config.yaml
arch: "dit"
model: "class-conditioned image flow-matching model"
dataset: "small charts drawn from random numbers"
train_examples: 203450
image_size: 32
horizontal_flip: false
conditioning: "class"
objective: "flow_matching"
cond_dim: 128
targets: ["items"]
num_classes: 6
cond_dropout: 0.2
logit_normal_time: true
norm: "layernorm"
activation: "squared_relu"
mlp_ratio: 4
head_dim: 64
fused_qkv: true
qk_norm: false
inner_norm: false
patch_size: [2, 2]
layers: 12
width: 160
positions: "relative_bias"
optimizer: "soap"
beta2: 0.95
lr: 0.0041
beta1: 0.9
shampoo_beta: 0.95
eps: 1e-08
precondition_frequency: 50
max_precond_dim: 1536
one_sided: true
adamw_lr_other_params: 0.0015
cautious_weight_decay: true
steps: 8100
batch_size: 128
epochs: 5.1
lr_schedule: "cosine"
final_lr_fraction: 0.01
warmup_steps: 160
weight_decay: 0.09
adamw_weight_decay_other_params: 0.05
Rows from block 6, named by matrix and row number. Rows with one number belong to one attention dimension. Each number is 128 + 32 x the weight over its row's rms, rounded and kept within 0 to 255. All counts start at 0. Numbers have three digits each. After the name is the row's rms in percent of the matrix's.
# q: attention query, key and value (stacked) (model.blocks.6.attn.qkv.weight, 384x160, the q third), inputs 80-159
# k: attention query, key and value (stacked) (model.blocks.6.attn.qkv.weight, 384x160, the k third), inputs 80-159
q.31 095:154136060127166075112151111146145112174137124096150136151114107187131130115147130075104110142155149085151136150127174127129124128135163175164111120176081097133181153118164107178074119142120129176141089067076121129157113085177091095044132116
q.32 097:137124093043143103127118113142109187145088105191093117201140119174144115168110124115133123146117153118117209143175114108096147141103097147133177161140169135135177106141147111087090153097101154114127159175169129158116159093038114152131138141
q.33 083:122128140106126100132191075133124065144119200220152164127057068142182154102160120131136094181130131160137135107064082126111103126103147083123152122150127112161112068172057102098174138082129131109166191128108114103123153143134103161133148139
q.34 102:092105134125102083123100209146106125125191157069101109162145203130125114083119078128112141120142153102129113119146109135154112176115094077113027152093102148137093123117215121100122123025147172096175132137123109179140098147103153126167145124
q.35 076:159135109171047135137072099152151155117210141101081125118110141125125139096117138085117100166124151100158109122092112136113164149098180163083079116147190163175122191132079166136145107125112075131112096162139108198091153150065149135144158149
q.36 087:086176089141116149155142135149158159112150110097132122163167155139133174186085117136124117108168108126181155129111089107159124114133116110129105158130109126115195067119242143109095134143174073138058122097191150178165127197146080126142052141
q.37 100:101104122085095110171172143133138145142175160196221131110129109135117155121144116114106125119094140124132172166191149108161192118120168025121162098102093158130146100120147125146202143209103081125132166177142145144128108152151175114077169136
q.38 095:147129135098119186187043167097083167136114161171098116080160080096200140125113120114111175110121117067155068173146095144095113079169150087106200166182177119116089128112142126146112176196113104117131095126095118119096155135126054137128096105
q.39 128:100127120105159140062101157176117111103126138244106121115164119117151161099132135183071105167103144148147140134086135132160176123108087079138143133131144139143120054108120141165069131180113091145124097139071106095093195120137151085107175135
q.40 087:087145148113091078120094138151054097115146109102186137178074129130149144098109122135149172141102130104115185098143118107070056135127130111084110078101181118076146161172121121106138116119149175175112074136143105133098046130185159130191126175
q.41 106:080110078148153099097118069106150098152068115089115094114101152071119095153140088134125124113112112132128148114135178126125068131138094146112111120046152063132161159131140160057148088083131119114152090145106134144236106183123121118152195154
q.42 104:144129130119180163161170108141029081119128036067183149088160131111092125109156131140108141099147145154166125120120098092131158161142083205089083157188177157059091154160066098135140088199135146132119092108101118134122122110135132100144176129
q.43 084:140142092173140121118157114087195092081096190191102132146168161144127133110135124142167133152152104180159125150087100125131126056123135081116080068079092130177139087139164111083105140033125126145104170127143174193132157154141081119118113175
q.44 092:182146110098138135084109080121130100099107072117127128157085127149138087063104140079080095127134130158114075067076083208189116170145114127170054095078104148131089089115142104141182122084148160144185123147169117123166111111099060136099143109
q.45 091:109099149105142153161152182174172071134053222200118119114126144119111165096158136122112130130152143109122047106116170186100166099051093185136172134141087132153127103151149121138142147101093085091130175124109138112054121158124120143149117085
q.46 092:161135153169181137130109102150144065152086053098189150161130122129088135097124159177145173099111105059117145080124126104137109149134104195106181187122125123057133163162162101091167140100127136104111167105120186106148084120070123155109134133
q.47 095:135156136061129122113080104109094113149111184185175123138149148189138115113092115137152148123114099154132089141102122084185146128137133142171190116119079132217119136108091117114134132026123164150120161099169128120104093088112107113108141128
q.48 100:193113145141166126105099051116128108191147177174107139126152126162168123127123159121146073122123167144159172080115075200154209101142193075132093143161093139183140160112130143095111115116131122143150131130148097160075190094076105129118052128
q.49 119:134141125080170138167138133104096104098142176124173164125105140153110106175140126095170132098159154168140181152143060113092148108175105136126146154177122095151134131124013145137146080143104104120130118078118100145127125074157050110112109082
q.50 110:103110130098131096139110133185098102123125151180158119104115146104125106062114115157114123150118077118098113160059138147152142124087140121143167131122123140131063049131093086181161109065144130117117115114090135104098138101038108127126177156
q.51 113:089162133088091128093120121206118159155114189183122091116183138153127108230139112064163105146072175087094130133194176146089180098140172093119119129112142110121151110127203150138140170202104119156120106132161098132124184150130161129135095127
q.52 099:135110134078097134154117118117147152149113113140120158151177130110145205108121123100071106101138103153166063190089136104207119154139169088087065110086097173121161175115153108080128117194104201135130106162107094129154119108116187122097135081
q.53 090:142153088103185138113133141124098053156114092142145124096136138135171127109100139084148116112121125117046116134110156142162188164103120080161071138090129075114166148133183110091052146065150123086114148165114158031111138148077133156111122118
q.54 098:161123104150152117157117104141161127179079172115116108165121119115130150036107144117119187165143104137154139127113208125148071057092106141124051119049108156097114122163149118125243137084125099138147179076124185121126119149054126128111115131
q.55 106:097099144110136086120102120135184155135154111189121094158152041140151162152125141133144176125104147159088092101124112159140159119095135146126161123115193122148143094120089106102183151129099147137222094144114128171083166108135075137114121110
q.56 094:097122116162145136194152173132133117124122162054189119092102116138155155087125097143137158157167086127119134187055117066119137123099149150121067107177144123128093164169145097132122137113125114134121152099083109101077080128147125131070094133
q.57 088:112102152108171186107134168138124139186150105162129076124191154107210114097137104116115128114117127155143133082198149145100195185087129195097161116191150089085119191116179138137065156161115134117126128133111111182106129117167157155112085126
q.58 106:072154120112156138174089143114080203140136092119085137051092143137142117183114123116103116104156109056136135113189113119137076181159095104119136157199151201129058128102174137098134127141133130111141099175129120163146110162107151135132140156
q.59 100:131136131111096120132109137087142136196132120119136113050136163113111140173106149079172157083105088085141155179140156111151152092084110095136106144027172116127104126145156128087093140128153170110131120145200150107130115144162115141128242121
q.60 095:140140146126117095103070130127122095177108155132084144184074171174158103117125125098127115166142107119123149088092127119151073163094156095138077149112109154148118141117161127145157135030124140094162137093135073143096116142184153154142127157
q.61 101:216092128094149130127133165161168168105117109154066123056136076145141132134123147121147156107156137100177119132121123092123183096115069103175224132161106155161178084110107145187141139087143110131168187091117116117069103111105157114114066072
q.62 127:156130123098206136082132109143173148091122129206111084130122160136103134042133133137133095152120111179123120129050153112138140115077098138121109103074119128115137093151168122144233158032124149128092129151157162109116191138168105130145146124
q.63 091:095137124112199150082149098132167135106159133150101177074082177125048146137119151081107151078155149115168114135077144118166148143114074120148099098165042066091126125136113127141186133099113150114118155106139140151128157161140061166141128093
q.64 094:069134129111178184110110148157154160131122149209071119094097138127153106117127110181112044169160098152148063124139127081163133093072083069141111112150093174108163113124177111146108165136077135098074178102139129148100220195072112121165143101
q.65 103:138147136125182086122097116092096084129107138101097162156050181116116120124149123143137176103156134179124128110108096129086148110123102145112175110091117128120125164151127148114217129001173178162069181084155115096146096105097127127182129149
q.66 099:184118126127177115140123138128158117155155071114183094151146157153121168112106098125163132154091063136146117084172092102131100128179121077162154110136158149148070162106130119204090128051128138113204147152161146139101118099090063122139085153
q.67 099:075146138134167139125069158141121126096184166166050093153081162109081147169087115086155198129136125104136126122076117099124153113078053147120160094140111144098124108138209135094116144079166082190120174093133137172154141173127176168155104086
q.68 130:093132146110087161127140135180160132118109110151126143153203077085177126197150122156129091122141157135141150145177102151133180177157182097140165129151147142119124076121145115146067137255095118098136066169086127138176166099119160089136109132
q.69 087:136121110131099070166116043141197055141080148150101143126100165151167074114118153124173175096118118127098096089057125105156128093134156159140149161155131077165149070102105139168100090089134074119172143189091108157091183088163095133189179112
q.70 084:107096159153143115141141141186167095105125110191111122134132164114144092119085180180109153124113121169069097065142110112181108190129113126155110130118142125103136130138123167156129162122175093147221118117202122169067174100198063125115025092
q.71 096:156119136102129178134070142129100183145159145177145088120165112154146194189120137129175104146136149143154212121138059171103174152145117178132149151154124133145128164112084143174040107182121164114134085130176115144137174188181117131171121190
q.72 111:153134104123145153126088098169134172085176219215084132131159178143143166080107106168113062137144182144097124195103108075167138113119168137140109144080165105134185078129164159120037144161104120123105098107163108151098211140144103144045132103
q.73 095:108115133153122168102124155106182181148122057145109096134136100083167128148089142134116109134109104094159192182235142114212089165132103057122150116157134106066112120114124127120073140209125077121125125183154126141112078117119140131124087082
q.74 087:123150115159094182162146117114128009132146132057125123148098074108121121122124119101147164117155114166121113174120185121123110192108080145187061159188186041176133145121084170166136099114171168127160130164142140079177073127142085119173107150
q.75 087:131120177121147043129168166107188170172180115070170135104151174132148091165104137087183193134134124100135095159206183115086112174135137114188093139176159111123106161128047126090210120096163126108133142089154145169123084101126083144066090171
q.76 109:159139158149119149166140104106149007074098137091168154145063170118134090072126120062120117134188133110136082146140185073156111122106113137106129117107128082124114123140111120095000140121131106152104182068100142148171144109150119134090133134
q.77 107:209129104110180147155168134159151092162097119177128110113129166114183091066122126133130165166152070064098119099142117132161164083107139123167077107123142087151122108124176086178022120074128104137135157113087130085084160116075121121126185114
q.78 093:152140121169112095130063116158112098108101181140131194106133125103135193118148132141104152104151076129118094087087132101208117121150158105149074127010150150144084117108123154109074155086158010129145145119148100158108130159205128149103163122
q.79 092:033171159203073102110152104113195140059111098091111165133124106071114121038133121105119176117136096145113071253065132077170107159130146137157089095093099128107153121156118115127135125100142173126091147166084145124149087103133090099111137135
q.80 099:099107159118166194094109148137164144130153053119055114141134167140156093162138133190106084072085124070153169067083179111088107146121107095154128155112055150138054104111198121109101126167096120118136118105104154165165115195176196134102090092
q.81 098:111139105164103105109104108093081117178190115096167175126150143161139120114152079144114116134174075041129179153145187139052135116124138141121137107092107118135078123102158127066071137069084125091132142092098114128124069098150146101140159129
q.82 112:111171110098090181139141165098128158130112100097114150102167162131099095133146159098083156125118149140175139136085116085109127130112116124160162097113133135120130097112123108093023123080136143112127110164106162103182093080096158112103134135
q.83 100:118116143175137140153183114128114094170171174090146064129096131166187130199118143087190155131116153136144123089185119142135149140132178181107206151151100112113174137116123109163132123184122143099192160143159094178124098141145155120191131093
q.84 099:130111172103135080119182129119109114081116166209180127093137127182107141178170142083167159136175116168106120166111103129116116047116130108164127162153114130139104052129053134129128160068121059124115203134163142153078163120170102119172144114
q.85 089:088093101128147182119040136149154094111182127180159130157108165148127198123094140143196082158144140119086088161080140096147186083100140102150101066096120148133068114122107135079107093107103140085156139121069111089090219200058093128122143102
q.86 091:110176154154122165106090128123137172125185201154070082144212118121079136126153092148176163102123194118104049137081176132156217094104193096154147106129096116116138115125196086094181128130124126105130119179147164128124186220055165099109125076
q.87 115:154132136188093154130161138104113122083107067024079166148110156123179094131136122145105109125168116057132164116129223081133063190162148108132096133136084124125166091117160142149042129177132054104136104117082131135178086155141167134138160107
q.88 086:067108083155198167118136170110089131111138060150061159113130158111116110112105125200125082160120068106122146147059087111079115139119111185130162108080140161136093129116151125077122111101125065126112133116137150146147185170109135125125134113
q.89 126:180121145094175125155096115132110044069104133163130128123121152109154142098121136079123164123168135139151125153094154081140165117116124143158165073127098136142163054152080157101118163085139122099156122122081159112101185144105102114117087086
q.90 106:100132127127157188080152097148132137150131103240080107153178191110158141150123132158084100120130145100104123103124119131126162137123139145110168133121115114114102098134204090126071155103091120134128158127116107114083208153043133142151111094
q.91 124:106105104168092138096109122148131166123132113132167140117117155159132131019134147161081135200133073130115070083033086111167145155093129128161062114117107127151144104117143097112156103055118146125159174052103090130137146131118095124112114155
q.92 086:199144143082167117130082141144159136081192150176070108156109148170114142181113070122108136167103146105137116126115151106046150081127112105132193110074168141107103104139243088144095143053110105153108137110183150152178095123119145118094175161
q.93 085:087107137150127153167128113087121094080112136190184175142065105126103163102094150170128090169121127177152082103103055069115192107114133085084152135131164126131168152150051110145199130166105120143128161137143128142121146150038100112070061124
q.94 116:129109143084170137135103139155092058134116125119104128140144139083102102226125119108144095116121138141121155119129195145058148083141121151079168137105156086101125178134136097085177148209138151102079071132108155124153162165140187113164116088
q.95 096:144097153084135168081110113138127072188160126163099089162195153109135083066162137172106099116138121090186125115101156150134197115102083128098095146154144086126105070125181174141172143087134171106099140071097110099091214156118134158080139104
q.96 094:121130109128132139143140178118085185178158116099142208125135086138133127129154121083077137099153061136080103157062111076077119129142121150097127145143174151134098100135099139071066120087138093144106114176168076057148085104149145123145148080
q.97 106:069173127143116163118185112118098140092169165117118144074153106106098079230092125131131115132120197125077099110132132144122131186150170132107103143127132122064134135153173106104156113255096141103141088138068115086157161200130106130149130139
q.98 110:179115136111101056123159127122082137165134184107113091159095110156135078176110148135154122111127190109137146061188044163116126142133129092132121136177108143106088126130097146164219138172133110127146133104124174145098139121161091148127110135
q.99 082:173123149102084124148172153119102116158101107091138157153189059216136121134151134106140048125155113138090134141104127151102153105080095153123066148084143098138167172125123135133163147145135091083121176135127120154122095117134126084090155135
q.100 101:121115128143066136162109184124193151105121183063165134108161113149172093118133136128138135142151151075126125089185132081116134156120119110152116110104137098153130119134137174144006150200116149098153110139165087113091079146159123128104056183
q.101 108:136120126142118078094154163142165138131126134089155135158110128112116130042142105062129193117157125090124079139121156151175123133118127136145132140157067096131088171134212109129137121025147145121093201136160137124148055090118203130105154120
q.102 079:165111106110118142097171166132163135164157089163130135129150139144204167118091173141099095158091081095102095104145103216088216128127126145169150116128094125152120168124089103188216113101121187166133147112150118116129119090127066118086098146
q.103 099:147154117155109208152123122049094126115154162058151150147027148136107170151161081161150069095115198183177078135140156093060115125117126151113086191127153125132156188134160173158194140202103076103111129122137106141137077186118173124079113092
q.104 100:162135112128092170152136168120156124146142094024117114124084115096127199137095140060150115119105165086168154119185116100117127156187121164099150118178148117089171190139113152196174140195117164126129101154146138144171074204148176133105189092
q.105 115:102142135145112095128096158090188108059122171078131148139103133151123126107114108090115150110144124152111044215109193113112044083126126110147085066082190157147134107134098128122097130069152156170110103116106136116145099056090088110077101164
q.106 098:102146075141076131119149105143145103184134133094133150161109146147111140102107114170088138107120112047068079129141185136203098106117107081179088105098105116104146156100241110133162141072167130089154158151131135092102123165080154116121102115
q.107 106:102147135135123060115145157138188100152069125174120096116154090149087095112122154165119190136134148165081061113115099154075121121093142119140128148121164134125128177131162059143230132093123071183124154129121099106056172070189146121086058158
q.108 082:081134137067128080095179140128074113120087134137158114121157086171148101097105167106157103110132143143180057089100135098078095056166126132149117139203089136156107122156142116137115126188124129116088082047100189147162126112118084131172117125
k.31 098:160137135125089092079110137137177216159170111094224111135155093126148096092131119090131111147155172170178092170057132079139115194138096143163104140089080104158150156122130126121091135072128186132188138087081102114145095111163159098077136131
k.32 088:141114119094150078169081109147161130122133155160071094099144137116139113135107068147096133150119120087129070121093159097134141151092127095150116153128149150167079065131132231091043168063136119101121171079140159144149136141142177114211224144
k.33 093:095127149038099081123118110133070086175154176195132151080099125142138159107153186141158124117114155193155129086204148152151080122117057052126192120142140142154177117126077093025130143077135172118117174083132119115132194109094033138137130129
k.34 106:095149129181086100097134216120081060183175097097179113092146117110105140072125126121138113117198169129104105134147149157122104109143178096114088067176137209105114148121185107205120180084156132118103118100068093112137137106099120135099076099
k.35 076:215115110092108082085144129135115119087136134125096163110123147136107111186118100131138170158098142193107185054190022108150142182104155162130101182180189103107086143151097119091105070161161229124102127084106093123119125174109092124179157130
k.36 102:076113124144186144154087106145097113133068061118057105154187140102183082129098124137093087096136138102080115108066168147132134121174166145106112116141085135101144140129149169134143146084123051146108141106132106118169103144169181139114058184
k.37 113:089134121111090124156101136075118128162113175155132133172115121112173105166158152115095113111122120117167165094161189166240155144115135102116184067126077163139113080119147125033114147133171158116134142154176143091055128128073133121138115152
k.38 091:162114128102073178166123162156124120140118129167125116081183172118152196134121125100078146104129133198101046127166093105120183106124115120108193109148188177088076108131117169087174153140064151106153108092115144087112210150140131144147132097
k.39 117:138143091070186105075074138114140161115114154219134105095147142147101132146118113144132112161095157165113117164094069063161174151112129099115170133164142125091139050109114103111094143147138128139125080061093126088141245122110107131126144130
k.40 092:129155132070145122128133156170085023128136131109164098109095106085086131125150152094133144069068138145153171125217114124037118092116164147094115159122206174112119130144132160233143162194155112176090099144124174116074123077158132149174138108
k.41 112:130159132137215091107124164155186149112125104118102146097147162131035117114138121138148133105115132125118143141081119088112085125127168145134125151101124099157112125127120108135072096016151151128124077163109119150235095153116158131115141137
k.42 094:107157114171139102085120106118073119085113167095215138105124093107105150141144128130141133130174143175140158096183061052114106136139129147146015134108221159131088112143100158071048087171151088117102127203100147180127130171159075119169099106
k.43 087:076121143108090132088116139116111161156128088174117090027141110113144108139133164138152097116122129089138065101100125184159159105168230001085159139152099127138120152123119104194174098103073138124099127185135112076126135116130134141173174156
k.44 092:064140186125208095063155072116180107160135083133131131123158158111093119058126202120137186112121152174107089099107110196158091174180145115162088101118060182164084092113148070088156149084193111146149140140131172126192108086074156118133089176
k.45 101:091125146084045130138131170131019176162165164161125141078129071126183135077123165132116094126111112087126013128180224165149107098095143087124153105106140125153093162136153110172147176181092179102114150177189093127059107141090094104067109134
k.46 084:121165153137167118149114144121052098167123122110118093158115161106075061061156168169143204070145145082160141101208143148162114146135153094128099097121098132114069147144156164130051102162139139114148147113140179155063081147118205143118110130
k.47 092:086115108113162107145121088087085152148151112175182073135064136099152156130116107125167152131103156154119114086092124169190161151143122105106208142158056112162145109134087126220120129111103148137136146128115145114147111045086169138159177146
k.48 104:202138117116194115123103106117134102145074136173159103123177184121135099100189127138150142106134146187119187108158092185122184080160142221141055105166095088135130081109123090174140111131091177120125148185130147143170207050113085110123148118
k.49 099:147129116126140118167165201140108224094076177110216160104122138125128096124112114104158117093194108165091092109120086112108112134131177134135096099178135125186159100115066091154149088127087104087163133152083110150145122119138075119136121107
k.50 092:096136123072168102091144118127137145142107178181148139146106148145156121151120163142183166140106090088171156107151147182171138103093115071126187128087042101092104076131087042133157089137203141128109121112103125142055141094084122136115175152
k.51 104:102121118117140137097087134162117175168121103175054092148143123114113096159173096115097066135027130121169183094131100103053121127132094142103087160153155130146105081123150160125153142159188180109167133082173115099173180152139139121199160175
k.52 088:103133094152003134128070035085105142107124117125155165136138124123099137106118094151103124163182128143164092114142051099218118174158128023121125145088118131076109184136137101137174104173065167116130123107106106108134108154138130144144103151
k.53 092:149139120106145149179124153113088137151111130125113122200140112161141078184081118147120153157110171153174192126102124122137209154071130207156067206137136056102117206129164120144099111156112153121135150125105094108117145171118150101112149118
k.54 107:101124162161082176089141080138106090154158143134099137132106180156110139157111174121160129104131135096121127083230168127194070132091063102107084120180072125150122168146127127092132089146144167151132130093145107141082068111121186146128103161
k.55 106:112138144040203094084125144130164049165145148187032097110154114119125154090100151136153147108085136078085112125223163155192156133089114109131098120122156134151164064123097095133121177135142081126169135136164150096040136110130034128125179111
k.56 098:086118117169048149144158190121117063137142108080181136106105137143159124149127109121143088125125124173170117147189103140115116115128169152142087102149181080115036255142136124190104116207120112137099157129112099145069078120179121127195119130
k.57 086:226130123111170172136115095169028097176162152138120092144183120157118132100148118110093155152097103090154180124115192156104199126095104149136079081129174209105150185115178186199148157135102136074139150123161088157120139126113125106125153090
k.58 112:092147131125177132221104161111177106107177095090041108115193204095138193090126140141099165098202088093115093085131191155187117150148136105135123125113138195119131115125123124104156171050134086132143137103133142168106110180117149108122097151
k.59 096:123114141101194129148113124161181177205107117133110096149096153118117105171130073144143135089129139177102104159126161131173163053066125074124143110164118173096120105142140126119107125172175219130127123085188131122139087154093165140096145153
k.60 094:170134097052078083139122172102137093159168180128061157155142135121175190131131151127134166159226099096158192091070117224173082100085153057123133103108122102142129096142132087139196153101127155148170137148115087065088166109134127139144173157
k.61 094:147108130110129117143148158145144105130115162160071129049173136140117155101087156117146131148158105052079144165172155151172102108133139106146137125155094132207125129126109166199145157106081088118135166172115115198108183133068076122102128104
k.62 110:115134163103161110004130120148114136093087130180125132177168169120097132124136188137150205141126121103082082131137144111153170144094155151111120116115098138171098106139163132078154128095120097112118127119144130097071147137130101103127125156
k.63 102:105144179187073172108171077133131074054119117128045131090106136132116137128129148127147179160159150120114092139200149096183099146136155156138137194114071100162193120133131092152150104176110052088147141152141187166114143086142146121101061161
k.64 103:081131134110063128125121023083109154171086159166210156088128126105196128090176154046132078116146078166146109090067092087131145164107116079119120088137124158094177135138151096104106149149111138124096148107109106033078155122107116138135168098
k.65 117:109110154105125107116142202132101087113082158105242147126074125142089115135155142084171181115160145124142177101213149119154101072091113140135136139106122094148149162140108111162135133116120088131109133217141136117053088158133066135134098147
k.66 086:228142119166141106175152114127044100077060121109119104083104105144108154144085066144151186101141149133106187157123187146168097193114141169139154101153110082090054110138137184136093131146126161141187131133100137139136064121127105136076097131
k.67 096:094096175176097153131156099167089162150129129162180128194132092138125135180089149159156176145114148124139121154204068146132163016084113036124132154142100083149196147108166144107127147082119110138153152103111122198100135150090128154066034140
k.68 117:166130118059104144085118207143193130130104129116094127129162113104125133094145065104095086125073116152079175122062123141092173163157167138128176120160113112113044069121130145071147141129141165108147109122138137116141212137148090129138206120
k.69 101:143141145132167121095173154108126172114076100119198133129063154143133098126106139109172179156130179165148169141148038142214166083187139185111128139130074122135144122106115122133133132090149182115152136169049128075082123176138022108095146104
k.70 083:185104105104147097079135125160139111098109077171124105121153194100127119132105158102112150076157102131167141132171130112138085155113147058135138167151165105124026086110131157108082110129177079125158117085158149154073074072158118148089044038
k.71 097:180128095108152198137115136111117170134093143161148094167131151134157156181129119132106130146080095111135105117068170089114245133105167101102143136092106048087091093134091157114150137155107139123130131099113130101197138163132140111122125135
k.72 109:100127085093197125104131127109113203135084104181141135124165129141172116024085136081121066135141089134155104185060104125116129131111160070101114099093166136083159115127126135167108169119088131117116140063122092108113111130045100115082149113
k.73 077:070117112141027144144113096126201145132124157155123078158105095105174185149108053150117090105110155157058128096113086152106098090186098124145142129123147207111117193123136154115161086152079177142134116117128102091135120122154122149116097082
k.74 096:099139117153138132147171191155192063129061122099179145175147157132090022126100098142134129144113137088152138167149141116109098139158111152147207149132176124144145172129092152117133131128109092130134105129144143165134087139126177136149111140
k.75 105:125116130132099108138174140155144025105129121102066116186109158101137163179119158114110231125122132139101175135112116128119104160094059168161141086107096177122138148155086098099168114144146167161131103123103163028151068075183166155111147126
k.76 116:154099111138139138116142159089062071128192121113118150121113125104157119075108156089144136199165104096161081136095129130133138103121122110131115113129176114100156214122119139132100156148097087138127148158092116120071084169178157130123125069
k.77 102:161144118090112109169140137137129157121133085173104138114132131131162085042078125108121194235131138073161056096106213184158170081096171113135130150118119119119118136112156128154118140128119166107157148144073114067099089082107138132127171135
k.78 097:103147110181198115056139077099108081108166162120135130102168126154130122074134130175141109138122152162126134199125072082140133141156138197133137107131119171083150103120106130179143122119138140083102100121145149116118104145120080146101107093
k.79 084:086112186196109125163144161106154106083180060098102148136161141086136095146085175124142183101228145119083072127146104161148077088149103154176102113114103140111086174136108125156150121068157134137107137214137148127024087159116124137105123128
k.80 109:132156124113191133165077173129148128106120097129168118122166087092126147178157152129099094112103166233155163140034076093092135183121126175151138122155158202128103141128149132111159131074084170124137120096166120120163165175092148122123120134
k.81 095:112116122087073116074130194176096047127134141099059119067151153157131124125171083144156102113129176110092155138102103099107130142125145186085105159143084135101148164123159154130134135120073161107110137103074125149164148098178159127137199104
k.82 114:130142130137184128136144168098155063119098087099099138081151112114131093102146161130114142161083112142153119133061059150053134136111107110164175133134142108078196202141135110137158140048109142130121131086114159129149134118177140100177076140
k.83 087:192119114163052225202129130147147113140122104092115082126106109149121143157119165127138143124141137152193206070178075072113156101121124156103099154123118130136165133101138173156156130169100097154148144194121154114125117139136117098130122080
k.84 104:153129126084103086135118080159109108124126143176193125143121107142181157111193152147180118141135100145156084070182125109154117102114109105125149127126093178148224134109132076125161143120084080144110160064135142119074168058129081146118140096
k.85 104:068144131087114143096114116111111167134074106143154132114128180127103036098119159081148089154124133083166112052119081117157156118113112090104085187144136000109136116123144093099155103121102152115141157106096115097147118210140123136193178109
k.86 100:141138131137152197120123102128188094172102091139109104094146140141121087140106202161151142156161151116170108159196082179095162099118143148117113187156079104140192070104171151136120149110108068118143123131118164155134190173142110113092139188
k.87 110:122138120169091133149131107104081108134121078055174143122161113117164138073147117151111097107149121208150165123051103118123121175215104134158151098131154150113103150119130122170140135187070208155127123105135104092151074127103146112099107088
k.88 088:118171145147167103094110110085131155089126128160171120138147131094099075163133134135115111151069155124248078118063088066073117130124135155148136122085159110091128124148127092076156095119159142132137120051177117164190085187190137109151102142
k.89 133:148105127099228145159167173117168108098131114168162113088112158111120079129133126133140158114135151147106063125255056159132153062139119140110195135152103115122142106132106131135160134150087115128140159141145180148092144153096051145138127055
k.90 109:111128169079126106079109107137083091147159178179094128086200062106134175150150124174129134129116142145116064082225152153124166080140135106133118150086123125139184089123146173159171161169083072089130122128102141138065207123114148135145069155
k.91 113:099129123115070126061144182104133109125086180129103140113136126151107074168113170116152113121147085139167120099098132137121128231110149131139123137157146112131023128132117061108166094103159255116142121147088111107116064120118138122143155095
k.92 092:149117131113129086085133151125006079080146125140153142062126130167084170094156134122137148132090109146178139150080184112082116077089132102104094114104164107142174149140154115150155126162095165113145120094154143116101108058186102122117101145
k.93 082:085118177096101151097151057066142103151047160186151132074047143114151106093157128114158109133137081115172072111163085167149103118117125055119124150109153113159158109139092105171156086182118130153130149121169150111108114104134122141154146109
k.94 104:067154135107110108163088194181085148113138109112095126130145124095067135118174119096087105103143143099129214129060166060128089168109144146112169113080176109105125104137144137062106157154095083119094121138155136160170128123119230121121165085
k.95 103:108132126074139102122078109134148123151132172161064119103180157118109093135178145151093162136098151095080056106199216178132210131127113093104130123147173164132107060113146144074127210145164068105105123103116137138115205119134129150134117181
k.96 100:118138128146089095057107103163118140053111075092187130095145113117117121134179150142113151151161148143147164090086142057073195126114146158132145174081223101059166140131143137185125075116112129147075106164114093150166123129152135121118055102
k.97 094:115124157158108208109120091141177135160096093096114114166157163110155113192112122109119101100088090089150091064115124121152136095135178087145055070133124143111149131125151141077136107160147141111126122151145155146109090222106169144175128170
k.98 098:162117105128144136156145067161168064103164147131103141112077102127135168147102140118131163116131102137138196092227086116112121136126090141100105142145110151168120140128110067143119147233120098113129135159175157132039128115118118149111092136
k.99 080:142118163116091103101130105164117101171162087099137097121217148131195139110187132128144049158126161110146120108175158141135132120151115109097205127119132161177108177136150060155183182109161116127109144108120140143143101101227142114106012187
k.100 115:189117106178100164162125079177172158183107114094149092161167062118164132068136109152089111118135167131137125167208093093078161156143133117119170136113228141062113142133127174114111138163116112131123126141125107114145146110178181131135054140
k.101 097:170106114160069093157147079130115076156170122116113124141161143122145121126106178153111254141195155082095106093167180183118090068108152154159081122125115186113129247129171129148131161098168102121118154118169102125113137114145178134097082118
k.102 094:143130121089178076115116223168175063161123164156082139076192116127096161120127118172138128120138144113095194110131118186131096181085141092161101113159122134206125078145096096141139114053162140139116147108181142157112142071109141116152173131
k.103 105:110136119162094162111123141088154118141136114109167137181073129142125095130131132106122032124150091066154147146168187119121046178167170100103145138138182074153134172137161115098125093162095095150138141133208139211138074142135185132130082136
k.104 100:106138116179157173164148115136134177141026098083131127119113159143146087153113099069111119135146116111069170149134175147089110130158142190136122166090188066168173206130122134137107104157104143163154131164170117149146065173181138112136115113
k.105 116:078125137164128095150167206122113058096098140101162151055111171167131125061095132083148073100154129142168174170034132153123029140140099102143089124130209097108133088132116106123060098066106162185131123172105124165140100063152104126102107124
k.106 091:109158122205051112093157054098112066167130087087136127164200107137130080150128197129109158112201145131122181119169090119139097162151138111144054160136135117075110194136189103165141120115125101129142108081123135086050113112134177098160059145
k.107 106:112108171093021065128157162171168062126094159162135126146118102151102134201109135148146145159135121098143122133191142126105032140148090115120159085098119152192128077127130110150137145056172136112135133114091149135145081063124208131122137164
k.108 089:072122151106184126160150107163168090127090086114130127009104079127149094147108114144120079097125169189126097117098017126077124126167142105133116164167127155130163113119113066104163155137126166126119124116102132130117133047076108119119083161